Weights of a small CTC audio transcriber: depths [12], 78125 training examples.
Rows from block 2, named by matrix and row number. Each number is 128 + 32 x the weight over the matrix's rms, rounded and kept within 0 to 255. All counts start at 0. Numbers have three digits each.
# fc2: squeeze-excite expand (model.blocks.2.se.fc2.weight, 384x48), inputs 0-47
fc2.155:158115081122153197124068119157106098170142103157144110099120111064195140164119178104062174151141145119150115145077193159061169068133127195090159
fc2.156:089107145114095122115116131113124152092173122131117138132174108147159154114121095122148101146121133123130086142115123152131104149154091141066178
fc2.157:191077112129121141187113097130080150172143084094169145135095158152097144107183129113119144136126137101172188230185142140135193091123174146120162
fc2.158:146125128141107162151166171121092103066146112120114091127172124115115124179170099122145105069168154137126128082126142147145142082143113118056075
fc2.159:181130143130110122127094144163131169114101123141112135122183092099104116108107176103157028127062108145182195113148164152111128050098134118114184
fc2.160:144073103144099162120113114116127116123104162194163111113163091167165085111125116159050127102105117134144192129089139108113153078183216139105141
fc2.161:109189089128143220133097117118124064073080070077135071144176121118154096149109069157104154120113118100098118067165089111073162140063121138117138
fc2.162:130093100083146118156133126138112150123144109115123139122140108090138121124175158135138141143157147146108107143065116138173138069113095111128167
fc2.163:166173100114152106155096125166102109121124066108114108144128138111104073140136153132136165155117096110153113150083165114163128104096097180127118
fc2.164:138121082090116134183040064116091123152047129107124198073117168118129090122160117144106115107079126089097113188168068080069175191147164078124180
fc2.165:198171147095145132102176078177174118146111125159167164165109154163142129145111156118143110134098120102197133111079188160153102084089148134156122
fc2.166:096068113196145139128140160138090095163190145125096071099126112140089074091143105123069158128122143124118156094040079130137186087123173109121146
fc2.167:135142095127177138150087122113113089142136119139119126135152115103093109129143137135129108099127111102149122096132055107112100118112098131145083
fc2.168:096092125077078128105136129100128079114067170145077191099132114143155158162109128099140171171123078126112129148133147109153151120059123119103118
fc2.169:177137154144138143096118197141114173131162126150093145145103145166107120159121118157125091147093125163166118145090137118128126083091139110099147
fc2.170:151104072114105112098119114110145181141127145098118183125119102124122175172151147118088086092161098131061124143207044137110121135108149155119189
fc2.171:138140120152136101142068135135130166169109109118133128146139144100158160115135151096127129119145101107108121096124123097173122094084084162115128
fc2.172:138072088071116171156162141142119163090160132064120123105115148074125140147164135146092126124107115136127143101092115125138100114139119130072093
fc2.173:199179145143053087128151169140170147158135127150158145168165126125126146112158146144089063122177138179123106080147128177174107072106093146123174
fc2.174:119162119158100144126036164112097153140120136133101093131157159162148151201130089093115169192139143151122113145131124133088128098125168124133131
fc2.175:135067158139138133084104119161117143147130164132123108115101105134153141147104127145116117137127103134131112113076094129135185089083107117088119
fc2.176:162082145118114194120145103129162177138108161138120132143139114151178162101136127118112132101122132120149095123093133109149119102106139151133155
fc2.177:133081149163119099152120114137085076150117127105152157126158104136096089184105143157122093079123110149061173115098152112096149123170125090074183
fc2.178:108091130099106135164140145144113112116142126148093128112115127164139111150114136132139178134080119126123161089079161114086184176141145097088125
fc2.179:103166146140133134108106140117136077070135042103138119134161139147142157172107084093069092155169144120089169107063147153132107139143029149183148
fc2.180:181070172141134141100097144144177151047126150145161134113106135144145125139153114151105117107121122192099122086121148119141127051166121110128119
fc2.181:118150143149098143101110115116097104139118106095112107113150121100124122152142199136163160148092169098205088123120158160156123115148127131151146
fc2.182:126133150170168177107041115174155148150159112108150122144148106156107137152129103142119116096130115158148169136143101132177108103118118174121129
fc2.183:108152117088149155125145157127088099078155127155159109106105081126097168132146062144119177110119134114148166137066176126096145171116119081110131
fc2.184:141120139107127138101102096125171206190139100141129142154132165121115196131154130091136123157067141081223126185138132138092089148105125132136164
fc2.185:178105133134086114119094111143122123127107121126102092137126125104162169116169119134098162121129153101108095140122051109134113081117149155150117
fc2.186:149212131152152138080137141143076152182113113164136145154091192213146188184149124151171104105104147113152124110110190188117169048044105112147134
fc2.187:155126174115178093107129096138117100080160069170142133132153129191117131156159066118143091207136119143150144139137132160129100042143108120119126
fc2.188:138139141104141165132150116144125145137152108125136160108171128126142100141094151101159158139108135124094140101068084147113133146149114147106119
fc2.189:209129119065074138161059074161193181097065040158149135106103159195210151233251091143079161099072138194196114135203154141187055021109160167191123
fc2.190:117219158142143204110109092119072149101124086129094158086098152090123091126102086116109108114154102130136102081083120074155152168110136136130137
fc2.191:157118128153141159113119122098136197169152145100096139142123182135151076119118144161116099140126132137083111142117120159112123119185175140124128
fc2.192:161092142117171111106079131135106122155140056107132103151163127154087155172089179130089133134143094109135149138106158128106164066096099142173143
fc2.193:083117127126123147127180117179109148135110179140145150155076109168106104082138143109132121100121151116140086116089118125125104089129121127154120
fc2.194:129015099084121136042093132154253168167121136155158157135095129137252192098174159144121153121000138186101043188110142124110121003048149139098205
fc2.195:100187144173092087095090164112063107149134119129100105144088065123111198125136165111189200128078116076221100118128199120156131104084053088114136
fc2.196:164136129103121118100147098119102110127129140100114129137141157152145116136128124127099155150096109107113141121141124143133142134154143097110099
fc2.197:126130129096128148149128120119120121096094153173147162122114151110132093142119075106152141140111094141197139085129114119137116078150141140115100
fc2.198:145088142120130109102151117114136147101115118106141112136108090127120092087141151136102172116083111091129091131149146125117112112099131150161125
fc2.199:174096119113100137116159122138157096129127140097175150116149167149180130196137107157136129159095118108147096115117116168142129145137095133072150
fc2.200:154134145121108134117147110140162101118126106173151089140107115172153100159164115120143141115140124119131144122136148109152124140133095148119117
fc2.201:162087151120104140126132168156155148130167079123120106150090159077076148126132131120128105133152112162153142138102084130138088109115081141123103
fc2.202:109106147138092122163111090119079107137157121146123100148104121132094119158131127133133088165132117163118157100118124175101049127141098154101131
fc2.203:154000156152129232046098149116165185107097192150117106098103162135132131086117150153109124144078152127052117140042132117078112134105223096045159
fc2.204:133100131095124114099112083146131172175099109119096111129122082121121125104152131106122118129135129160171112133157096115140111108155094138059180
fc2.205:134113110095074084126077168151123136100090120141088148125113154098139178194111154121154111158086138185128145097181121124157102056134102154106151
fc2.206:102127134125219158115130173099096111085202082092063130144150076115089156139151088102119098124130130132094169116118129119126144158101029097135095
fc2.207:125116144154106147086107174147093114123144108133101137120142116138186139127159168127119188156082110143140055114111180113172112060059078193157104
fc2.208:120126109061152136100158115100079108117130123102148107100111161138117126121111122124108090138164130134181124143010131149133157161111112117141192
fc2.209:188088129174150141105024120115072175169191202160122099128178141091115106203125073157131094119165100070191153103167072158062177137189141143152127
fc2.210:107138139135092089098125114129114108124091155131137159161101165140151090156153142157108131097099068114138128125097152160089119106129128092146112
fc2.211:146113117092117132148092134164092135152143073128157177144117100180195204159154063091115148036128156144073088111116222137128140084155126106157121
fc2.212:103106108137118140154123193142129150177167083127111143143101139128208175086100120134156163137118118150142079134133191118168140045139072116145132
fc2.213:098050116107106154133080128133146141180115117094113103136155137104151141156145127144102158122124155129094116108082130127174147081081112134124130
fc2.214:162141139119117154127047162152096134137118110147139158109178124137160148132086100137127146121133118080138070133109130122118107117119099091128104
fc2.215:134122128106166159117127120162108124133156180113145138143101136146120167157108131143144061096148144152160134094080134092135195112137124122095114
fc2.216:162138102073087124187072111133140138061145078167138157127107148167090116155148064154131159149144124116105133109196071135153106114170077177133162
fc2.217:120100092153099155097116114121064145127140121138127096102123177114092088169131139115130137136127064147128129129160132134169130100070129149096149
fc2.218:172117149062120146147102118166137099090132077092127149102110164198109105139155119144118121168115073100139175185144145142123092131121118124132180
fc2.219:096151131102107096139103115093105102129145091118152112104114136099137153112179100143126123151081111140128101072109131122133108116085102139115129
fc2.220:134159118103115089172150109125125139101115135118182105138140194124217129188160125134138122099115111140136085082072120175160075063141057127125125
fc2.221:106067123135143172112067173141169180188077083132134125116169105110232141159121146130067144117035067152112140161151128122114161078089111099117157
fc2.222:154094134106120207101116190142115116138117156117102152138110143138121077200161098118071075101101171168159118064130134137116111048132186154123105
fc2.223:160070085105161147112152150133082104097171123082132111152103097090115072170171147139169100133123112137063086087105153128151136063163077136134117
fc2.224:138133104159144141120156133113135137090168085174124062146122141086163168135151096100124144118130143211127058125096131170133090100098114084144082
fc2.225:112097148169111157110138096106133123099096133148144143143108159143174070149103130125078113113101103109070099104122128126105094084119215129179127
fc2.226:094134105150183141180132173161120151145155154113092116148113128052133142120137171149181099111083099071137192089121136121115141082141162163116100
fc2.227:144152159133190107137104113180122104168123083134150142117140154148111155068161123146128115117125062115097135116040154156153167092110115165119093
fc2.228:144186134128086117172139193120136099142161139131152104159113171099103083108091159151095100148110134125122136096070144144100136060139157156098139
fc2.229:112091115133135152140123145133122174123129164109099150125103150107117101133103150160166073204172147207173137095111078190143074104167157176141159
fc2.230:112073137130147127069158123083122113112153137089130139113110118131086101163116132151133139143101166176102113124075105139116117133173154130141124
fc2.231:116106111076096085100190135134120156107089171097156060157149156123149097129184109155112159115156132124124131139050110176126137098096101149068117
fc2.232:110092130148124137147141170080116209154123144127059130121113107137116128113154136119101155126076092109173099155103149123084140095131132177096109
fc2.233:123112114110077101137130122099101174110153153137124085134135138091130084109136120141125118141135132120121116099098106172075111106128156134062167
fc2.234:129133141133123114136180080161146137123129121160107138173112141138110132192150069157145114107142128150142084138189107102072113109147118117117187
fc2.235:127174099141161128132136146150106119154144155084126139132164123070137091147114143106136142125138135101100112149115112132150093109078055117166159
fc2.236:109112127148116104120103163112129156104082066114130089161119102153168132109115179130062123149093097118153115157094083142158143103107156159162138
fc2.237:133142136082104113098107132182114133114110049134104120103162114192202190159131104141153103167147118165148121159198118137154111057152091188178144
fc2.238:154153165130145158133138108110110174154153108071146150125152091095119140151142082128115156115117130137111103125033109135180160103105072116069146
fc2.239:126094158167092113130103143099121148117115124102146113115147115109111116111174129137107151101111175137103122098141151153139112097115090113088145
fc2.240:129145149179201174083067174093100153185165083104114118144147109210066146171102167112112077155118131106170162128124092118143124131118158121148173
fc2.241:165087113105160114112164140148173121143102173160122085088167134191122117191136100120075111119108173127084142067150142168095085072162153145125112
fc2.242:130170116113151130063163161150108100119146102150125115151097114219151150132107098105095096108137105143021195084144129181129176162093078123115171
fc2.243:160073151140099123078142142163161111189137108102129108084127170158097128134134161106133125103119106118132068154113103102071119121096168156045131
fc2.244:059140148174137143157063148140118137183104114119140125150121111102124095093107138136133129163106097101138106125092129164134146054140118171104167
fc2.245:179090142172087120151116155090171134149158139143104138142149150082132145115133121118092145135140144131120112109142113142173093111130115125152141
fc2.246:114156095157085190084081131022118098081142163104125163124157173116120069129115114149130140141199090130101153124018166137081127151144142099015086
fc2.247:171096155129142132125096106131117143117113136168126140134142118181145159151148096113158129133093118121120087133121142131143122100131089084110170
fc2.248:100119143127129102122083119130119140107126102106102125109140094152150127130078126098101106147083143192170133149134159112143088102109152143127153
fc2.249:122043113111169044077098164137146193093144175151168119132154102156187120130161132142150171092104129122077127107119155150152086038094118063136113
fc2.250:156141145132096156137071163121118164196103104142127115097146146110152138125134174127144148140074138106123082109116135141127170064135109133154137
fc2.251:144126113163138166147129107169147168115163074153105064118131153171125169184132104160106119152124122167133117165079058162156148159087117089028159
fc2.252:174128161142169112132075128092114134120118164100120126103111157145153108198153098114151073109069120104077143165120117135109098114137171152198097
fc2.253:081152130109104168145111112158077116204185140129193113150108112148042169169110120146192167105140144099126151184130123092098178143153158083074121
fc2.254:126065162143122108105116135129135103091152154161139085138125101158163145156095116128168130150098136112126066142145119105114118080072079097153100
fc2.255:111135143107143110142104160123107102144142113124101109128126120136112141170070087136120115162133150162179113100102081148143086096119103121105135
fc2.256:200104112174108153147072120122022120100129188148115151124155215158102095160125113148129090077131146097133170082052166133115175162198187115028135
fc2.257:155164116149120127135108136116098135129100109103093142133166174092128116147113123110142126173141116157170133119114123147125136078103050174160125
fc2.258:161046167178118119076069115152110148160145114124072107150128057057104111134102150116087125092141142124109156105122081153136118137116148078128175
fc2.259:189119154124056173097123179092070197177150119127133121099104131115114176145182135137124080103130127157068124075046105130124136157130098105036157
fc2.260:169148125135140147130112159114129136143117100136103104108113185067187181129106128103152178137120150065137087129070095131085169182110121102088086
fc2.261:192105139187126164106125132087149139149169132094109150111082117161086118130108118116080071127083126103175103093080099105154158098159133117142173
fc2.262:115088103086134139186093121166169091165096056100085102155140097081089131180162110130081099124138152168158157136151103115171135134109102152157130
fc2.263:119082102157127165136111100149108191157136120078221111147103126094113119147176126147091127126106096140093185096098096122146161094114142098099191
fc2.264:162105094090152082146160155084147112148089113128146119099132111088101130119114085113178142101105116145139098109087103111102155088157065095086129
fc2.265:135119094127133104097124091150141097102138138080124123156133118142172067117113089148159157130111108126133087154094104140102154115153129131082124
fc2.266:155142129186167121098066175110109113152147140126135132157173143171121163083112097144111119118127104116114102101105126125128159113162179113078070
fc2.267:130158106115171079117110124094160114088128060091154113108163130065133111103165109107146181111130117159098151068131149114180112104093055183080147
fc2.268:158131159087167120139125099110105111098140081154153103133115142155089152150154077133123083167153093120126091120131077090118137143108097122077109
fc2.269:112107114139122150128062076135047090165094185091128113129108104118056070085095042105147114138109100144099106107073096089141165139140103122145129
fc2.270:132116120165100065150078093148165105122131049136142145136099136149165165141111127129132126120106116133174127145133140134196132083087116142146108
fc2.271:136177136090188147145096133113073169177196062142103127171129123183135187109179115145085098108140150154202146097057117123150127193141126134070159
fc2.272:070113135125085161121123156129119087119156061149162124105130160122135125146117125097113154086076131140130078113083081085153102154092078083167122
fc2.273:181115153130150180170108161126112087101218151141111172139101103164155137157144107135133110133141161157055106068085172139111179104105083145119178
fc2.274:102119123158169135149152116096084171116182078144169114102091082104106098124126090139130160120123105117121148074095097143154144113086086121102113